config.yaml
dataset: "seven-segment displays showing three digits"
encoder_bias: "none"
encoder_qk_norm: true
encoder_patch_size: [4, 4]
norm_pix_loss: false
momentum: 0.95
Rows from block 2 of the encoder, named by matrix and row number. Rows with one number belong to one neuron. Each number is 128 + 32 x the weight over the matrix's rms, rounded and kept within 0 to 255. All counts start at 0. Numbers have three digits each.
# fc1: MLP up (encoder.blocks.2.mlp.fc1.weight, 960x320), inputs 0-159
# fc2: MLP down (encoder.blocks.2.mlp.fc2.weight, 320x960, transposed), outputs 0-159
fc1.602:130128155118128097128096123126128144128145128127158128144144118128121138096128128144139128118128128104069155116093097134146151082128138128162091195161128126128128140102128133128096128169096127128128074147127128104128152093128102072130080128120134081128047065134159140175090183107134128208143125087128104173128128128153149140136128128128190128093086105096128105128191129118164149103101124128108102139106105080128176128128154128128161071171143058121104147116108128121128113128111128
fc1.603:164148128160128118121106128145128128104128138159138097139128128128108148160153148127080107187078180128168178128126110128107119130128067128063128141172185106128152179108115173124086071128197084145050124076128174128156164115179117128093128212128124128172112128155128128155061128128159112059096123128118128161178128113128162094128112128128128128128128158130128128100114132123090128095133112128105128108197145128128132112128063128123146128104128118128095128157136128136128126084160128
fc1.604:151150203174128098088064128123072114152130128139128105128034095166156128060128128128126115143128128128128117140161149128139088096137181158121128128144154169171128115154128157128120122128083176138047149128135126112190153128160128128075109155161128182162104088141128093091137141153230127161103120128128128148130164126157117131119104135186128128104177090103161146085128169128128204097171080165102022128128167144128077190128113128154104163122108128128150139142120128128116081130128097
fc1.605:075141176128087126117193128127161170132128146128128128064176140193170186135111147136111118133128155127128194128178168189076052105152074118131032128098069117129128123166094128150128175064095098115087150128112128062122194057128128148126162128128128173117089128057120128128167168126086128114114091128120187162190128128063068128130140128128128141128122186128130144137039210109059088129162128027068128170110138073117119085128128134170182131128110210128132128128102128051132109116116193
fc1.606:128128128128113116128088163121130112122128164138208053128167128128135083118099132128066088148160128084116123129195169058111128089161111179107082184027128113141079108128122176113117119142128117128169163116107075043124179088117047094087145097128082086146066107130118136162246082227194128170156004018128113106108106124128127172087110128129128128128128101122113078128128160138128158128128169119128136153128083127136231128100128128096133123147130082190153128121159158166196074128159124
fc1.607:094148156128071089120129099128142071066142128093128128182093124139099128161128128138065135083128128135164158083150128106209212184128139128106132187133176113128050110154083053102134128128169081128208129149128098166118111076128154128199153167149078145207141115128159146221129114143128106128149114156128056123097128127128112156110069128128130202132132128059128095070095218179161029126064110107190128120203088128128150145100122161128059107128078128143128061128100108158131118080141179
fc1.608:051194098065159105158128084182111128154110156120056103098170153128208128078128074154173137181132064217132199214237162128006142128080112114128125168106150128179128138040177078176128146128072041210128182128128090128128128134128108150075095012128154134227112150087151123126128084128196117176095195148027199148217128255140069199089092100074128185255114086128109185091128114128179179212128231128081098145126129128151128108070148033154063031094128062138128121131053000083128128039195149
fc1.609:128144129141151127113128103128120156128128128128188075128128089106046128128128128128147128127128069100086137141099166087056187204127128128128102128128128128097128083054111159096091173128186049165081125128065235160139128163138108088128156086184171128164122092070181160125124122128138128173128128101128128128128139140182158128134074128128199019123128099128095157128128128128128122128121136224128118186107128163128078153148157201128110128143128157128191121154128169135131091128128125
fc1.610:128161073128149172119128085075158144128149130115128091143099159128128119105097128128106128197063087128083174149085155128128128162128113128167130119102138128203141128128128151128124107075139106148097128128081197128088164128181139122128160196151173072105135149139135128206122165100128128145128148097119156092128136077128137105152128168142140190133177132117163114135160107127182062094128128094111128128134181128151100128132128128128227109128128221128037128042085084128134128128178064
fc1.611:099128127128128072153128196089144177128173129128121064198128128125128128116123123128176066128123128128128128128128128090091145178151148023133129114109104113128107150144128120111099179129128128128079128154097128128113135121115112079128138097136128112152128128128128128128129136091135128077136104128128128114144128154073110119128128128096107201157172129128162128105156128074125098130124187128128136156128128113138106128171177128128128128119093130134148128128096128128087149109193128
fc1.612:135128094053108045224128128149191128099120128083138073187114171141128074128124163137069115129127128128221128128107161128127150103130056058114128128123135100103128174110128147128122128114128096128132199171104128182000099128143060090100128128116104113128103128145103153142118118128128155117110134074093136121115128176147193128178156134105084112128128128128176128128133167138128136128133132048104128120128128144108128137169143141201156128110128102218128152119154078163128092158139063
fc1.613:128128128128149118128162074165120072077117128141154128146168115128110108104077128134141114128128128108180115174147118128179065202128157180102128168181142128145128135154128128128069070166135076124128078062128155056204190102128157137144118108089153186145053141154106068118116135074150129128050163105194110068128086144052100128122163140150144128095075128133161180107109118128083161128047121134098112128134116128132096128128134067129095135102177128178102123128148128124128160148167178
fc1.614:128170128128128081115168128161148089128128106161097148132113140126141136043127076116168197128081128128150092123128128132123146128137128128180138128128128136123122137116134084092146112102129074133118067128136175128128128126047128089128128135145128109115128128128142128107128072128102128095135135128077107108109092067195128128128128128163083079097108128191164118122105139128242091128088110124128128128094128165108137159115123094128080128122128135120105128128122128132123186077128166
fc1.615:128128135199150128122117075107111128094097083120107159145131139118140140116134128113128149161119128122128080161156117053076128134159128172130128118151178125128127075128101117128093164132175128098123155128135107128176128154183135158175092128074116128128121123150076104128127128093191104128128088205147183147128128101128128115160100126096154183128128128111112036128128076128128080134153188128171133128189128117110143039094128116116128119128136128145101169101191162128128131088155128
fc1.616:128141111143134128128128157138128137039130110122152111128134128128165128128128128128083034093156177126180179128171181171128128163140138128128140128128040096157209128101112122128068102129172044118108128183068121083081109126188155128163202149110132093128134128110142170040128128138071112211079210065128128128128128128199134056128128128124169128135087128106128176142121187134133062128123141128115072128089123128066128157123094149128036128138116114127145086128128079177139079128129128
fc1.617:128128074128165190128061106128173111128150188128128158135115127141120136128125143128105128142126130082132077213132155177142141128147186093157128136172128067175000128150128086128138138128128128159068122164128128128138113119128127161101130108139111128128132125128128182128109139080074128087096111128051128085123172128117052169167158149128172170077166094092128120087128168128136127128070119119105128128108137164128128146162128128128107147084128128128125128125116118128162188170128125
fc1.618:094128146086188128126119128120129137136143105118165178113135073128128128044128134132128128091128065154128219120179166090103135126128128099029128114098122128123128162155118079128128166129128128140089130118128128210128128134113131128076132128128096116149131179098128061086132136201147188202139121099128180085158128163126079216128125134136043189128128128128113153109161142133093119099205108165128128095126117029128185128122135092128119090102128128128122128114128139116140162128128080
fc1.619:112087128179151127128180129151121149099128128084108179128055135188166156128179153089180229129100109128110173093128128186128071169093070084146098094122128091128128116094133128128155128136134058083128074124128128103115119104195158102128128098159114141128105128128128181138113128128121144197168135128167128143222097098138125059194128128100109128147151148176152128128120128145128131134128143104132102116128128084156136097128124098114141106124089128128098128128142157145162164222147102
fc1.620:181091169128152046108128157128128128147128158128123097128114075088146136139061119109169128095171102141128128154128128128106128161128128128072128048219111128128166118083123128133128128116142128136146087148122128128088118128152135128125160115090128098170149095128118119128114123149128128128171076155077145168116217063177128075117121121128142160131118128128132185065119014097133128128128128082128180070093132127101146160146202113128140181128059100128116153128101068128128094102164117
fc1.621:128111152160073049128128128128124074128128155158128133100139128128167118187128128128137128128115164128080103081151116137176176148128115140128128106104128108130182128067056118128131140128128071145086128195113147128087160086124114125049144128095128152086128139149128109141128025100128128146089107062128138123144062153128128128216128107133134097112128128128128157063128128098088128159068134128128145128141128127145107110128215091141153128128151128139128173092147128179140131128123062
fc2.602:160115128101099181118122128128128083133109141128128133128122121139128128140145143101117128128082137128128085142131128128128128134127128128164150042142128128097128071165054164152163124128133100128080165141128128155111128054122145096154128158128128128143229147061145131110130094128116053094128128186103128128125128128130091128153120106076075128128128128142128116128116111128134144081111095117128128076110149190128153187142112128128090128147137128160150140137131107126130112115146128
fc2.603:106124128066133044157125128083128179128128128128118162159085128110119128128128082147128170156107087166128176160158132168116128128146173134128123128191128140123068109097033128128122055128124128115128182128120146139128114128102169147128090054140079128109164169114098128128138057128134120128128113143128104061151128082128128074077173104145176128054128118095145128188151159128128092128127091128120174105106128163110128142128169120128125114128128144131128128128128132092128145155076180
fc2.604:088102082108128086094167128128135128128128128169088177137161128128163121114125119128180203110128090109128151128128160128100249128161128170159145128118128056122128177128128090118094129082134188167128077151143079101128128128055206035128128108128133087065109128128128131128124101128116015074191152146119128062128084080128143186185128077077128128117128126145153171099076127100128071195068175133161141145128148128128210108144128080085128101114121124136113100111128109173186132128058128
fc2.605:134086128154079174116128102076111128128128123128138134201075128091074109218166120115070090097148128097159042026110128103146190145164134117206121044143082128128148128216137128128154105128172141106197088128110170149076101143198130118171128223122141110107128099212088158154128128116128153123128085102225098109085035083128255098128183108130128074043128100160216109067127106173145121082128128152204128123065128143098146147120065150128133128129128192094111153097128113200128128128112100
fc2.606:173167173142128126128141155135128148111110131128087222119098049168156164169189120106192128121167051119178176130059128128128152211088172056128134053183075128205153127155105085138128158129143156168128125128145128128128132122128177115209142136159200128128138099128091066161044128058104128092096208215125187128120118149079108117150087172145082094050073084128128128103156130047136128139100128128102135134150192128128099127185184197120102128150128161128128128128128128128104128164112123
fc2.607:185128128108136121150145128128101168137128033128106136076159140128128128128128128092148115173157136144128128128128144160128063073110160090140128096070072128128128172166128114144128121114124133068114128128133178128138099128128088128113132103128112128064115128128128128087104145128128105164128170126114130128128128126118173128128128128111168128099138111161128093115146076128098184128207133128121114130115132138115081128174128146113103145067200099111084128128129126128124162151128128
fc2.608:191041128146148155158073188168105140137128088010173101255069020128149107142128152166128140120098147103154085051000128078214219128120128114162106128089143155146128175111115128065128032128189148034080021128109115134128112213128152128082099195128184128128168162222127220115146128075120128122128058102241128072019079083209128056029120100115132128142109128139128164109211114150166151042100103119219155070128155129128128128165128100079051153128137128128149020128226126128216136230115048
fc2.609:166083159089082071133128127087137128139114128137172185218128151128128095128233099108110170128128129128128127128128063122070128128151130159111128128128185128128126108136143171128128128154128166128128128158164122128128139128128095175084096121091128139016128153153088105128107173072094128110152128128075181128106128080061128128174102136200128128068128120128128128128135128167119128255079187030128194128128217125162095111084165128155128128128101093128080128090128075129128128164044128
fc2.610:128115191151128165128141128151104199151087147128128128137128136144128157128117128128151058128157128130103113111144158110128180069128128158014052128128134128128128128126128095128128123113128107128128057128133137151131088118107128164128093156094128211147126138128123103033128128191128150066128153131170128128128129128180105101116117131056084146155128182163141138115128128161128121190142079121132151128214081128124103128128147111145139128097137128185128128128119105137140162167131128
fc2.611:123128161180128159125128099128115117128098117128128128128144128142128128094123121128129146152147092147128128188166128127152105076155105128115045128157128176128128165091142131150108066173180128128128169128128152122112128101128085128128063138148128117128128124167128059117175174128126170145101164145094128103143128083168124072128173128128139065148069128145128081132128158129106128128120119107102096128128128167111133099128151128089128105128098150128178092128128128128126128153080186
fc2.612:093128128167128186128057143128128128123128100173078128119123047128178128128128141126174116128117106152128164152146128139128128085070128110153099128122095163098128099167128104128107061158083128158182104113145126053197128088114128154117123128118128128186128128128104116162128128158128110128134105098135109118153127080122091152128144140128093154086128128108107122116128128144116149090128165186128145133105128162185157136111105141110128128128177153083124128125128214127120218141085191
fc2.613:128178153128069059090121145090086176128176144092128175128128109128145198128212182091145150128128172133128142096128214131098128123111153128128128068128050130139128128130157128187106208132148155084128189168128067158082128098064128128128128127184128129128168126128167128128146150127100144128217128117128171128119128128209094132153071128128128164128102124128115092128132108120200112128128146122094191128141154128117128128128134128124166105095128126128128145062128132128124098082150108
fc2.614:128128117161128164210128128103134148128128145128146122110138097128128096132128160128128181128116109131061128128159123128101101139128180128156092152165128107114137105128087128128135112133126152153116201174089102128117128084128128130128101150128123133125128137128108135128128111164173134166128128171137128128129128121087128128131128158128128128128147102128102146130128090128044123128128168128080192128175109104128143075148107128108131128128116072128145128060113128134128067143109142
fc2.615:128128122145128128117067164178128135128156125133161152097096152113128107097128145212165144152126188128063128148070102185128065128155128111095106114157128158146128147128103128144127082195100128128102100115128128046160128114128115128128128144116117095169137153118187133099081088128128200051128163083094128128129192128167187128105091099133106107130128118203127157183169189128152144164199128045113128128087128128101093126128104042153156143128087129071128124128083079135102128069128100
fc2.616:128127075153090128165128146128111128179133128107136178158103073152136128128102128128182140128145071167133138160106142068115128123128077130122166151128188128155095128128128095128212168128100128112128116128158148120131150169139048134155128116163113170109094101128128136179128160111128165004128148128128117101148122138074157179119150128139122121176127113172128079099158068179095094143181087190128088141172133114128094139133128102167161166138128128160094165128128128108128147132128128
fc2.617:148088208099128164128114137122140151093106128069108107115128126165128128128033086141118143118128124078160135129126071051098128127170125140115128131132150196128225093128141206128092089128164132160128128118174128149128128125100128109088074128179086128139089128132090133127082127124194128087159124126128132183128151128128128128111125103140149105114135144128202209128119027120140153134177146078108108103076110150153124128098128128128128203148099128128128112147158128128079143141128128
fc2.618:177109083128091116143128090128115135128110087118128128158122128119136129197089128157136128140128183128128128169160113152128128087125158128214174187128129128128128204085128085161128126110095171096109128128038105051224136144128128129128108128146128113115128128128128148128128115099128138164128077150099109156118135095128128117128135128128126109128128086175113153096110098118128103093067134128151149159128108169128071128152128128128105183108157106084128152128128128092161128128050128
fc2.619:137145144103147128186153134128098131128078120156167128153195174136146049165129085134153117145128124163116103128062139057103171089093156128157085116193121128164131065170128128119094173174038135128086183116086128093128128146129178087078181128153128132080128112128056134120178112189182132125113128194128128087057123117129117063083128179153128167075120128131124113128137128157144129201128128128178128150136091128171128199111129128202139226117128070151136133128060098128081128099202136
fc2.620:094124100091128119185128074130128121128128170128120126128146128136114128128151128106129125139123128123122075053128149128196128051128128100115128140067180184126090099144128111070118157139106073128187120088121159128132128156130101128144128149104186154135100127088128128183171134101157073133123128110151117084059120128075089170210128142128128155136189081100078103158146128147064128142128128175128082115114137128066128134128070128128117168080145118126128168174169169128128105128110110
fc2.621:105135255096194175142091136111128210169119181108128128226146078057128131123186134086082119133190128075096136128128122194128128142128175128071128048128127135084128160135105128035107134153165128080128128146225178146128128140128121156144123128208086082196233125124128106128128215129128131195134124112128132077128128114205128134154116091092128128147156128036128098151116083176130128098142128077128078128074187128136170131152090138117184089034069164056041146164120128165128163141128137